config.yaml
dataset: "rendered solids tumbling over patterned floors"
horizontal_flip: false
method: "simmim"
arch: "vit"
bias: "all"
layers: 16
width: 192
optimizer: "adamw"
learning_rate: 0.0021
beta2: 0.98
max_steps: 8200
final_lr_fraction: 0.1
Rows from block 12 of a small masked image model, named by matrix and row number. Rows with one number belong to one neuron. Each number is 500 + 40 x the weight over its row's rms, rounded and kept within 0 to 999. All counts start at 0. Numbers have three digits each.
After each neuron's rows are labels from the 100 images, of 14976, where the neuron reaches its largest size: "strongest on" is what is common among them; "colour at peak" is the nearest of a few named colours to the mean colour under the peak. Only what is clearly more common there than usual is listed. The data: rendered solids tumbling over patterned floors. In brackets: how many of the 100.
# gate: MLP gate (model.blocks.12.mlp.gate.weight, 576x192), inputs 96-191
# fc1: MLP up (model.blocks.12.mlp.fc1.weight, 576x192), inputs 96-191
# fc2: MLP down (model.blocks.12.mlp.fc2.weight, 192x576, transposed), outputs 96-191

gate.566:496538479482495575541473498470483471499543493520462472483473459434560532473583529426491437481527494486512489566457505423494494468516555541534445531517480526502554495515496508512489472458498446491504504537519487567491545559496585480479544511513506499496449522534564522506492436573522530544
fc1.566:469478529464491499479528436465466452554506461511515490476570513478595559487552475425527520535446505526444502556491492509495547531482599509458430564555467466449513520508521530475449463502488497455519540545524466609541474511530506509477523479553526521522442480554562549538461442480548505514
fc2.566:544445501498486471566491491496526501491449482444514482484527527533466494493390516561476518522494451516510477447541438556457530532495410480460520500492532505476439467532487495504554521518549535544512495509470533451525507451532470494570463489511481455518525535482411463485531560442474508463
strongest on: purple object (92); its colour: purple (48)
colour at peak: purple (34)

gate.505:465433456524524493541533463526400504519501532499526533540511571504517566529501568522509494453497474544482439450473509540460573524465495524512518503524511456444503525496545512502440483545495559461517503456564517534511480512552445513508512468473468476494513468526456449543529561509497442471
fc1.505:505494534570434444444439469494556535480524531538496500568508494572511564562470472464539531552480565429506495472551457506473459481557477431488476513481445478462479520493510458422604499599492516544456481519562435528472471509534543491535450533462433496441507448548463554494476504576545503436
fc2.505:436474502493610502457564434481564504487521485434559437482447541436503463506498535435512534528462463541511479504502512488540578451496496554503504485500568494577538496420534507485422592481417426479493486507550525565525495531538456493478483489528486529480457464546480486509403444543496471475
strongest on: black object (50); its colour: black (37); dodecahedron (25)
colour at peak: black (47)

gate.535:518536517531504548491442529509386513499562459379503458503570454439458554547497495518452487490469535515489451508435504427516458575456483510396467547490450488405529504495606509454521512408511421524528509486454546448492520446501447529588515496528520461543557451471493445473458529514513449504
fc1.535:461493438525457470504430492486473527511460478472452479517446516522535523532541439414464528562638454505509449492503540486554436483459506496445481499489507514512492442471495481488494471496481503461486482505475371450603523516445559523405505401477462527486460529511482538482494498459524503529
fc2.535:479482522527531538480539461500485531507512528488587518556500497503469521444486464481508506520425402472494506514478501476521570551562496454536509570492587471552536479526502509481447542557487555596489498485469508473459529499403502505559500499514432493493537564481439473508426492532538499500
strongest on: sphere (27)
colour at peak: brown (53)

gate.571:551504490489468522542485487652440425536485503512524545468513457482532508534508517460484457512502500473476501538565505461471501509497522494502509560425520508462551496495547418458525435488549518520495509372508505535485474483460541524564472444565467509450544495490473486483498490531497533564
fc1.571:497451494542555480498549559513589567507508490537455488511466513537476452574504403530533520476533425523518514432516539436543484484479447494522504511474489493562458499440519422541423466536452514515415462485462530533510494513560487528435490483499504597451450467496568489478486566509496470503
fc2.571:481471532525555478497507477433549528492440490489496484478554555539545467447479451469481495442549373498504489473504494405451488506514474571479419580518449487573521507443554529485491477495466522568506507590506491510542442537488465496551492429516504543522460494505546474504515537547466521508
strongest on: purple object (68); its colour: purple (42); pink object (40)
colour at peak: purple (54)

gate.67:519446493542500504494495434507501475484485507460513514534529502527491572500476389524509470576467418502521489528493518506553498470469515546523502566523426396509515543564522464517488541505463500581514482499459553473537456497476536492518513568494485498492481467443411407514536433490516515487
fc1.67:505528515467616548529531521496506462521552545519524440595492476508505406521545527525459487498404477521478475556536472566450481529498517503524544541514544467509516471546494540484494557596460464498483521493437511505516535418460531520489491477516516505463509600586529537547460560527515535494
fc2.67:524453519480544479513492539482516472497485510551476495534553512520487446484510502571466505549473486496506499478481565495517439550516511440482508481494551523461604470470498497468566513498461479535509495534436516502465418508489502500514491486538552529490493510516405426502430497547496499484
strongest on: black object (76); its colour: black (36)
colour at peak: brown (47); black (39)

gate.564:570480448492455534523425524640533506518482495506495479532508469491546475537530515528535470501496484469481485537588489546462522502487494451510479462506547496468484472504499466471493527561531559498513507374440541523454536489526513539486491496485540521534519514464506480528498479496538500557
fc1.564:495460515527406464483523548509534459551477478453486526458563512470504442545585538459511498472536471469455535467524486494430460544489549501505423552514496508471473593475482484479526568522480448538471553496528538495532458492507509538547483459503458461445468498474527501528524479440560507475
fc2.564:513460500535424509503514580495512436515504492488486519459574494493524463527547530450492464479537447489499492481506493478475451500512553523450449543497467539493448582458515498552535534531509437593481487525532535479554468505477528526572489471489460448491494556458547497528511487458519496490
strongest on: white object (42); its colour: white (26)
colour at peak: pink (33)

gate.273:552448545545549480547539465488466539525490501501536505436428518487483547548421504448437557530492483480483542433510492451473517462486554493450517475447599512549492508548547497497522597439479506519488505521485492565529492483501513518591491449417477484483439549424472613507527493501481480551
fc1.273:500469546490469468532511466542495445502508584453533492485534558462449502492499614489530460472486522487494446463525513626464564491450548593540486427461536478409482501543451500550494506510467519495463490474575462500526557535405516478509514575514515454510492490553504570496425523592471563558
fc2.273:514470521485553561534523518510496481508484431511473527534508471453434548424546423438529525531542456519491464488496575394558510468555536433469515482502464591531501428420482511517490486460528483517484500490480536542488445448578473508533505427461502545511525532481538520515541575477490467485
strongest on: white object (40)
colour at peak: pink (35)

gate.360:493364492528442453559466479508518495503506464510530506499518569444594552584447554575482492473549489480493495526500468558558575484516514481490490470506559546501435518511517519516594437563536490476501520491530513523499468487504470501500498450499464518541519542492471579513435562444486544479
fc1.360:443484470564524468492449504538527578503487493539535587566458492490440537510527474452535496438529516479501502498532547432519389504496547579533420501480512592612497493562507446492484469451502447530517493476583550418455497573503527487500470489516506461497555460500521493476483547468544523542
fc2.360:493523473523477489494447494497570475500463487457492467439487496487515529500480514642493517503566449488497511522523408550564565565506505416422548506497492549533429531555462506556485489537549516487517493500493493527489474476490405481561515485477527465503382528524488542470487553517471492528
strongest on: light from the left (51)
colour at peak: brown (47)

gate.247:517452420562504469458476486461527548520486521545461517525450490454491403560511510484447560491496515474497557425485551479514480508553458431589532527518473526569509490433496484592527457580577513453535483525512533466484528484561557541480538546441588492501555502502503575518571453513492523439
fc1.247:488583487535483495516564445493391504473508517482501575526493490451512454519526579526487512478536512463513585504529551506472497427492463478480518499461548495487557483453476460448492457501456620484501486503591439518491509488573496482584448387423530485519571500440459533556475490548514523470
fc2.247:495528522497432403496475525501518508483528500399488457482504504520478463514396439510492522421419404472499422426465469401520489532469500518543474516499530463528462476463574488509478496452512493515485513525416493420573441491530522500560563509516489421496475501563498471507491413465540541534
strongest on: red object (60); its colour: red (30)
colour at peak: pink (35)

gate.183:516591524542458509527445429512533455520547512486514496493560443466550522532471498503478386487505504471472506480468401445470478455519529504541429455498531478498545481518518533531446478541518500443514519488564490449449528495470493534492460562493503492532522551433515597505575501472460489455
fc1.183:491440490490548530580540425482445492501542455498520450474533459522479492496535464489515501512381547545517522486536515479460477575516441551493487508519510418503504450466452483415450483463510508476519485523598499475545547408498445493498499589552508504542540508509469522471525512526479504478
fc2.183:530467474504508484530505517483492453507540453443523477444451500482489509510486525447481525526507551553494519488485522532477433501510613507483509506523455563531449477495480511468532485467493472449492496506596564479501538459488454509525495579559491579527486460459446472489443490483531494514
strongest on: purple object (47); its colour: purple (29)
colour at peak: purple (26)

gate.55:559519454511476495488544469608494412527458499456531504515524477422470520490481513566488535531498500520472456454533534592474488455520473513494517549525499518491462553538465528501548513542541523518504517396506474490475567471417518541399488518516422499456539507470456475533503434457467526517
fc1.55:500585529536404519497455463493513444500493466412593488505512498486466473512458579582499567544580501530483453542493495528467535556528581534542546510442544559511469533594458539525547524528515439469496519494522571473447568450460505527456475546548517449485543486417441550484485530520522538495
fc2.55:508563504491404517484385480530560530505569455439585499527488495496487442523498583570553535569582540538499455583501574509493509528490607520550517493507523480499460582557569504516507517485528503448491485459504566474481539458547488496488530499488529477486524477435486495530454527541575482487
strongest on: white object (57); its colour: white (41); grey object (39); its colour: grey (26)
colour at peak: white (27)

gate.310:533514514517480463509539525590541483489464548445521492463498504505456478431467467514519523496587498476478503417482606507457514545494515534541505482505553443385561505532512520580540468448555581470482520436542475488510538478448604498445534494448516537510506480574484463518457444497432506549
fc1.310:494458529521432522472448533495514522483502490434538529491571543539441379471498591545490411484465519540519523493499528540453558533525564580526518501497574475424505484506444540470489528520529454531498488505494536442528478461490560497473486497514479488495536485463490510488438540470505482483
fc2.310:533525484521459514448427492527517576499496491462527520505548499586460495497524580537514449483497561534502521524500521492468491563536538595503525541519545466414558458495477508487548550535553404576483493480555567415537514480443556509422531491526499430490551503426478437502461566564542483480
strongest on: white object (61); its colour: white (36)
colour at peak: white (55)

gate.377:500454546503502483546481432547490449507511512462503494468521479506560481487423515588492434524529471445503502483506535548494551518469455503492571452474507493486526487582485482458495546514484556485492485450569469572533411502504464502514551479401499474561482515509470471488555531536489493496
fc1.377:521496449548374482490412550465552602545489518502450513463508489509513509596507541526502454481511600491478513492509442499499449495569502493434460468503522503469528580560531523556499461528535431508504507538496543439483483564533573513490422565479524491473521464449547450552484486473477448515
fc2.377:514505555490491449485463535516511503500491504514512480484512543463453492566387563447474444521480533521488481494486462490513510491463419487435478581485495489458571498441496522538579491442515478550479515473432524497431455554453512508446464521513495473467528478437507492499432455564526513487
strongest on: black object (40); its colour: black (26)
colour at peak: black (37)

gate.393:501463497504474517534437508518494495503549424498546533512512475527458544469467535518467440441480437434473519471468460459543538458536606495544507489492481482446427402458530502470507473482529471600498548471512589421452506448515520540482516492442510532498574544432450408495511520549456476449
fc1.393:471555549495539498521463532490495543460528450440547494491494534457439517485521509451502479497465499496527588512506589545514465504526553524434461546466552445393528509488500501494426523426510559530493477508433558476495510444523506467491412528548514526507400526473414579485469574487539490509
fc2.393:479499512520508508462531540485497534500481498406543542484482509445493511513560501498476493555426538526495497554458565547503456472517476508432438540529577437418517508550468497460437532469516477474491501505503516500516567484424448496492452557567491485502463488472510554487508487472513506502
strongest on: black object (55); its colour: black (26)
colour at peak: brown (51)

gate.450:490512467539533517446449549452509509487511553517572521511502465420572454547567465429533551491559526461514535505510465528533530533506451488488433491491511512542537531429557485537488469501469470456509474556530483576459536465498515467471504438482542513551501477520572484492496483513511544563
fc1.450:477477565449424525508515471525504508467493397504455518498527505609469529478456524548547475511463511539529546476537519468559465506503558498495541505525457476450416478499445507482497498468510559528498476467426490424482441539509492474517473518467418527509495443480435470431553569485531447432
fc2.450:488505492515537490445487554511518511516513547559579545486484463419499481582612530434500578494542456494492523528481461524474548489499462509498468453507523550578554531490537504506524541536454421456487508480572451569494500487458488517403534488499520496488476490552555492526497476541463507521
strongest on: light from the right (57)
colour at peak: brown (54)

gate.279:538528612520535488472527477526495483504541471465514518532577576501519491513496527541454490497522495448471410541522464535445501475564513472504480459558457463511448543517471597486582471599544462536437531457501513495527463503600441528583489496584504460572484494532514420496462481514447404470
fc1.279:527470499570488395471532508557472487453525548500544552538474518442611522558496461504544536440525452465541513487514520486482511478498430496541522483496505523540516486476481493540448478487448437486497461429446534527413522478517500467552519454515580515524516491518458505495507432490437502502
fc2.279:588559500489427544479499529482496458509504452544512521490515496555431466487497515550475455519425460539498472535465502538496481530503559484437534516447450537451421502493476476519547506546549511517504503506511520445569503483534505514528519530574550474417449520533556494517483509494477536441
strongest on: red object (67); pink object (40); its colour: red (37)
colour at peak: red (37)

gate.537:522514493484515475469495452515489418501543506506530508493462480522504525607491468504446483470444546484533643492512541548539460442495448516516588508553489485476508499530483483528483476480534526545433470497471540471573491486510567466502510495474529468468432422502381551502539444630476516548
fc1.537:516455519504564542532531484503491504466536463491495460505510509530493602438501486404553561569444458487486435477463480496472495536467519526483484553481336458533471479437534494556430464466476510514501520494473493510494481511529476488505537457450481561521522497527538448472569509558480477484
fc2.537:541560495496523540476472487514424487499484546484410466542462537501595562486504507424533489528416522465510524496482518538467515473522395508511556602504456447488505495559486484494480443514513538559528481470420542551591446473518483495449454446481486536519477446495439532502535546566428506491
strongest on: yellow object (46); orange object (39); its colour: yellow (31)
colour at peak: brown (47); orange (27)

gate.118:494507464464446524397443476439537456476495526512526509516489478431442481467526531495510480473541512512514538569531582564436535500472493471462530509497557433447514530500464519444559487567514498531500485552560558515448563453463515492443451559511575486487480489485479546509463478569424539471
fc1.118:513526442493521552501468465494555469492440514492453478513445484463535512468498583490504470551583545499512524607528536453498500472513547462505492561482508464473551551467503484504509484532497513511508464514481503526431493532484529499501508518505519422491436556524516540482479515410386499475
fc2.118:540418516509533504503547543496518503497513470497514517544493469520491484506539477485461524424490544520497474482501513474463542525479441480534511458477509565548448517532509523467547489456478491491505503525535433493576514513499504509526524536445476541523537494478484488529554532477621480514
strongest on: teal object (39)
colour at peak: green (30)

gate.312:467479532524543490453537558505496503474492470473464504523470538487524569474572460510473533417494544478546499454486570446503456460516463594509517503526438497515549502470471489511461561447543445518506475495511572524532520528472509478509507506629492500506529453538524530508533571458532515478
fc1.312:512526617490539480515577390511443565474477502514493513495442531509556583518464453468481498494462531470516472493539555543502553435472450577428596477460493458474581550552486497532471541461474432473454487499483494557501582533558481485544503443495513449498514524469474545493515572543591507543
fc2.312:541510457485423481537434545521514492509544491538558514456562475527495467488534542501489447494556469538489503520507431557451428488506584477496486536525492554510474515513594502553569503525479513548509508486489518535495568511463514504455534519504496522510455506554508439471461455500468509540
strongest on: teal object (41); blue object (40); its colour: blue (26); its colour: teal (25)
colour at peak: black (53)

gate.500:518553547507449513469474522493525470495561495493566505486518465464539516478500495473442416414470547432501550543506421463509540502518525506533514558471452577485460505527524454418543512490473408487446522521565460541482510582566463497501528492463463486558556540546512463469551425502528501519
fc1.500:470546515423528503489502527492477509491514502507472513497501443543493519501501547498537484444493533555522513539553585542535442529501495592507596469533514487422524540456470481542516484527490455493483462508462471459551485547534549462509446446536476505552553483529482439507496519526527542566
fc2.500:545555459499465483524439479502496476515487447498499551543553475491468516510451518486558497542482472509489447551542490557520450525500526482536526457526597572530475530490454511442523560470539561485492505518482498445532555464482466499460500490463600484477433479508491509536485465451580469528
strongest on: red object (48)
colour at peak: brown (55)

gate.204:534534521507489549583520436521466473461566452476517466511458477474424518446502518472488447498529462495507544510497520514569486425486511519488568497476517469478488497441516524452489497454476526521513483476467539414522578442619486503466521522433543513492508490484481468521606538565437469483
fc1.204:492572476508550517541539494515553530498511534490451510486530422504520546488486520441539525520522558480492468533487466486500486557535443514493523531480466614544550593542535455559454380495526440440507501502500498531549519551524464477494538491540508451560563399512546542510511524415513501541
fc2.204:488670531517456440444494421506479490503596531530502481537497494530523477547409496419515483520486516493503525500468456499447484485459500435570515514493439525518531534496447516600552519432477461450501500488448460468528482542513574504495477401492570483486442511492502493506489492498452512473
strongest on: black object (56); its colour: black (37)
colour at peak: black (43)

gate.207:493467429451450522568395506533515532520517503503526494504486514509542460545438470503550464535563474507475513540497534477506563448494499471529455558564506552490526580508585524489491404491458562448533526472537477506406500525526579480477503442431512566529494532526530526535457506504579500485
fc1.207:495506470480425521543463486476518452497450492524544512485516497459587515533499453498502471493534470521507472548507444419461508503472588497509455569522462593434524506520447526470472484426505460516495498516567469548553463527548492522483479448509493538513380520497538466492446438522427508535
fc2.207:471490486495422531499448525512454442498508450492552514473503471469578576470528536489540446507475428509499494562493459433435517530497604462461429553535512570477486493524444508484527489421544470564521504475493489493530465488574490486542489487564488520493413486454527403501444471526463502481
strongest on: purple object (81); its colour: purple (34)
colour at peak: purple (33)

gate.79:479577496478464547496589463497428463541534463429473520479524482512515489459433485577485476485432418491474510485468597509435512508478594530572564551575471460475467418511452536462485536450464531500506535501523536450468466457494497535477527523435524531488539530506463552528449484551510447496
fc1.79:544460570529519495483429551484522533491449474501578513540514481477522505459527501478571604459571568552502460483512422465490527523533465535445495493469574564524466560521533467547553461537553472470445487513516451549498531473491547505455508485527485502506531538475484520472456464423484577526
fc2.79:455598504504478508482570427509473496517522496442432490514476488517500457511478499565483459479416351492485545536471552479474503514475524530593553478509408464554500439511411523466470561436455493527488517509450525416499441505464491520480537516414509557463529514510501485530481516543505475525
strongest on: light from the right (56); black object (51); its colour: black (32)
colour at peak: black (35)

gate.575:587508438542469511525462474640447471484485565499553514476491504450485531537490519496463514472530447491521521549564507484461515479527485543525488508506538539534584472517571475469473511493505526520537458348576514506512476448521515498513513495477552498493548504485502470576533437518430516501
fc1.575:498506484517439459463566525488472464506457514497502502421616535422520487510575505497459518555501573457480547540527510600410516469548560550462506465523488519515534528552480502538536507538511509465520517489518467485556512397507494523512487525537477432540519495469474523495450505512524497513
fc2.575:530487464495448505479594594500489438510476463530478537458575506486457527514585494534483464569517587541500532522509517575464494530509601515468536386484506429459482523495446471506571499521505508426522503504512456463515541454485471511428474523523489474501448475461491531499457487505496532556
strongest on: red object (66); its colour: red (47); count: four (47); dodecahedron (25)
colour at peak: red (58)

gate.6:533529544481504422510568428498434498488485462477585513543437523476482481473468523519526478517538501570507472435508455575534562496451500492559527488454529488463454589486485493506524502454437535578456502498450476498504483402478518513444516513507431500512561505454414418471421442486478534509
fc1.6:571491522483526445528564470450444485521490500580464468484466525507450603447499512490410514547569471523496443506462511483534573500523433494485557426493577518459498496594506535507503517495483519468532525552459353519532485565502531500518510469527490485497473569485581516499498497384461492511
fc2.6:528578469503480590535451575496509522495486487516468503490575469403488433508510525514495489535475613511506553503509506425450392460533492481596477467515428586512486521509499496388566480479525510501482484510522590485471396523532507501512501527480527449501548501545485531496578509527528474510
strongest on: white object (47)
colour at peak: pink (27)

gate.561:498448479476537472467523475524461513477517484495492495521565467503486555480549509581520451520525480499524495509489489488569543546504491473465424501489462481480520455454471532389577439547469549428479501483475483470545493504436453486473504544540454510516527506537550566486507538395473509421
fc1.561:526483470472474547467437558485554503529446520506492519573535436466550525512468442485554540526583492500460535535514509581516499569473464498544485487487556536475474564471498487535516503545503505436496520519534516465510535487496496533445521487419539565508576494488599442494570471510528549566
fc2.561:496430457511498574517513553479514475501479465508468445451464514487396507529511582433521466505533465533500550587491469486496500422503596477422432567477516515529532423462618513457508454483507514527508484518486467471504552503535510509465469556534501484514536542499550562506502442438530483478
strongest on: black object (53); its colour: black (29)
colour at peak: brown (59)

gate.137:529507444517552556558429538565524547498499506490553468454508399402490505448509532531542491431534413465494449477508501510609528464429457450467465513491538526487483522411517475468488523524504493451505493428511569490523531498529419503425517458436453496527459467525522493489500495422420482551
fc1.137:533478563494543521508473481496459507496502564467512483545445531440501555497505433433489565574495519461506454484483499481479497514508420448559489408474508501460586514534523436601456538482483460492487476514513522555488484531487550493548564487497506467516448510472479494498525463614508545527
fc2.137:497506503522590496478455483471476498492437529569527503530465512507506555489508474534515541602508454468498577453496534493454431493482453553543444461489534410433579463555527489563446515496493540491495504533472476515504546442484496503484491510396535506493486501478495513486587416532504504508
strongest on: light from the left (52)
colour at peak: brown (54)

gate.340:520515450588551472501513525507576551490478506563479517483457473531381394612480435553469539509514550484524537456521564457510458497498408540541536417458518459485481499464508473525475553493509482482484437477480541485446490492525522543527505461440549507542567455539481494455519594452478469511
fc1.340:472526507496467524518519532459468456513456531553556470445520480511511512483566532493541520475540442559473529524489482522504516503449506533483457581610566535469539493499475536552502464389489434511558507555455469514518501551442505493505506473527496545463413489466521524558475451447494564553
fc2.340:472554474504583564493470504505523527518520479514513508530499410389533459547507508439544525492553501457484490486505487505547525534485481490440462539477576441520490539472548479492474492583477471484441510484434512467412506549492400538473557553484566547474487494508501520437535433500430483523
strongest on: yellow object (78); its colour: yellow (28)
colour at peak: brown (48)

gate.242:513520491555498454462442482504529536472521457457578483435564498485533476545406497506468513450503492464512515540507479502486457503503583510442439532454517471505570492473453483462493532491480455465520482490451472512475555422370442501505513480475498424454507508535497540479535380497522524509
fc1.242:510491523496437517501545548536478482491447505404489510498528488522484563474443451494508520467475589524523486430520486496531538499452422466496537544488444536425507497535445491491431511433511466556461475484468504534525476548492487496571520449557450507508483531426484441487578523462571466533
fc2.242:503509487528517495465497445503503576512503509582524532418493467465490470539504522526468560503511436493502495460473442490554451478494613441463442452540544487516554515485534504531479497542442441452495509497486500516409537506365474511460545540557600453494509505568502526502445436469505498524
strongest on: sphere (26)
colour at peak: brown (48)

gate.390:471486579485480454424532488514455451504479465516511491528537491506419548436508500561536537488392488516493543447513525515508559481430527534569527529588516467494519608479509499515461532522450459461459522480500469509500525434530475496462540476468535524478563480446478497500467510481500550470
fc1.390:497524538453575510477538425501517441526478545489433465440506531532474484508503460470512470520419502502487584511533564490505476477436526531574489475554521444533540536466531498447455517455493537498460509497482502419466522491474520509502475519464508500440505545500595477517517442545589534506
fc2.390:522519446485513538668465488501512516492475464522475550477461509575620501515478490504507462518591452492492407517568478482517460468539482472481486471454467493497470369527474493487524441467525505535498505504457535491524516550452539497495483490544487558518462502511448483495543487536513513504
strongest on: light from the right (93)
colour at peak: brown (55)

gate.104:506509528505519454511431453488471491504457440413468504516465490506539554500487453491470583530490489479528571489522480508531566523497419542485477525505431541549470506426587494532494509589451441492461493513490486524456514581498517482543516532509459492373480609453553509472531452484509519522
fc1.104:515512542493453489459451475498433532512522521449567508499473459540463406456449562485510526410481491547495493494458520503483556517492507409537546551514457510508452438515482501484507540507495594452544515496530530499534504527464532514552548457488415488511483537459494417465510416473583490468
fc2.104:534472502470535466544564442490564421512487523516500488463492517426527448466458460494462528587474532478499435483462483479559428504486509530503452480505464523556516504530449506507539535459544448521511504515386476487448513518527496496479459608455486501495530473530630617513579530471466530521
strongest on: light from the right (66)
colour at peak: brown (66)

gate.394:511487499500432505531515450533511468504543456516478482491454491494495464493489506587532439497496493539490518518511498487521609587495445467475525464484453512444421485488445542472528474492497561493519503461464509503481519474574511511528537572481509567517491472510560407499487521514520463456
fc1.394:532488441519506459536442534492480501507457536534485476469537456447486592437491521489511517576556533485484521414480451551540467517506508523441486512470592520540580515508562459518539461559535509465491509518553535543590525502430458508472513492526528438534568526445456567521527472445453552563
fc2.394:482542518487469501510503533506486477526509496514466485541473501561475476544476538548484502517418446537481553550520470455549499519511466507497587459498425513586491464511505534514578555457501464503468515498462462446489410536553502523461471560527531509464451533495481503518516582550509471525
strongest on: black object (74); its colour: black (31)
colour at peak: brown (46); black (32)

gate.502:541519552506434522537484468502529520505492488504508516503438473446483532538492516579503477530560548532498549500494478500536480464499443456502475501494531492524476542499461538493569460496465525514489502487430485521522534473503525516483580517510456533494536498528496509486462415552558512505
fc1.502:506550481462401445500551468522562512490526512504442473527515483491560451505499598493488510537537434561516480544537485493421532528463470497451552457530486497555492572477489497498439575522411522428456487481530463477507514590535494499569474463450479571459431480536540462533498526494450518504
fc2.502:491532524508398541467510541495493468494471473477512499501451457483503465513498614463474502558469584487495591506542524516475477464510461510502497536480457480519514502475428484446484454494498551462489504487480476451585528514555503496532453489533507505506428517493535615511539540444488516485
strongest on: light from the left (54)
colour at peak: brown (50)

gate.42:511492437598541470496470504522490500507516486503574510492478576487561482546477533464439499493552479422468497536498490523418562497546522501465429459440462432563525482535560448448495478551520557502562498464539483512537457466451435518533493513536476478498528486492527490544466448551458539472
fc1.42:473520565406479502509541517503563516545505502542490468558509504546477526503534538521514528518491520645472476445485519485592485518451476526505555504504507541440455498478507491557457491460519501466450538499489528490527439574549529506469517499484468562433459500475516494500469568498510447511
fc2.42:454488497493489488545388515496509504501511535511536497541506490467522475579530566498488544532570409422491469539465555484491454397523490521464490494557489472657529540503550575499476515526464447558476483513550430506488444515438510525458472521460557479568520510508555496492473507555415460535
strongest on: red object (85); its colour: red (26)
colour at peak: brown (52)

gate.491:522514489503519434478523570468574536515499554534506460592467468424474503473636514455528559530517523594486499461477521578567500475479445521474504453485500572469498525478511502571548525537487395456480518542509495475487512550487504516395530544550536527479539522490529549497470564453453504536
fc1.491:517527488517564483486463571482546538506504541516556485496495467469472451521515476517515554538536509514510518436469461487555484412487447538499496463432530556510517588502521505574515614482497421566440497535509511536595498471467528503484499488500517482482477551467452514520554525432531490598
fc2.491:483488503501477544553478439495468466481480444438474494488495509552548516455376477526508392491495570469513450478524486477458509586493539486481480588485505408450431460529478468438486406479537631496520497514471535449477567523573532484599454463475488479533482473489490459468487497507502498500
strongest on: light from the right (64)
colour at peak: brown (51)

gate.267:516525558507456515426482528464513540505435430549574483468461566543553458610477488472552518512421524518516461471501490437459516422507454503510529497455438562456516557530488511513438515489461492528460496533505484568526474473538481488501477408568465469482501516439530490497407559430523482492
fc1.267:508530499477444506455543557474473480529467507465438493451456516519463507474400528487532464463539531450487504527475512489486589494491478520508571510462476447455470584563439501542542451414537448503484501512458533565497514567551540498511502487474467470521575451524507482520426605490522496528
fc2.267:482470470486541489529493465504562521486492494523478496518552437451524440504586538462517534516482406515509500517493537508416428490490569549511456474514461553506512434423502496466491550511503516488515486502534492508442487503503417498498506483461553514517493506523525507504589402497537489476
strongest on: light from the right (73)
colour at peak: brown (55)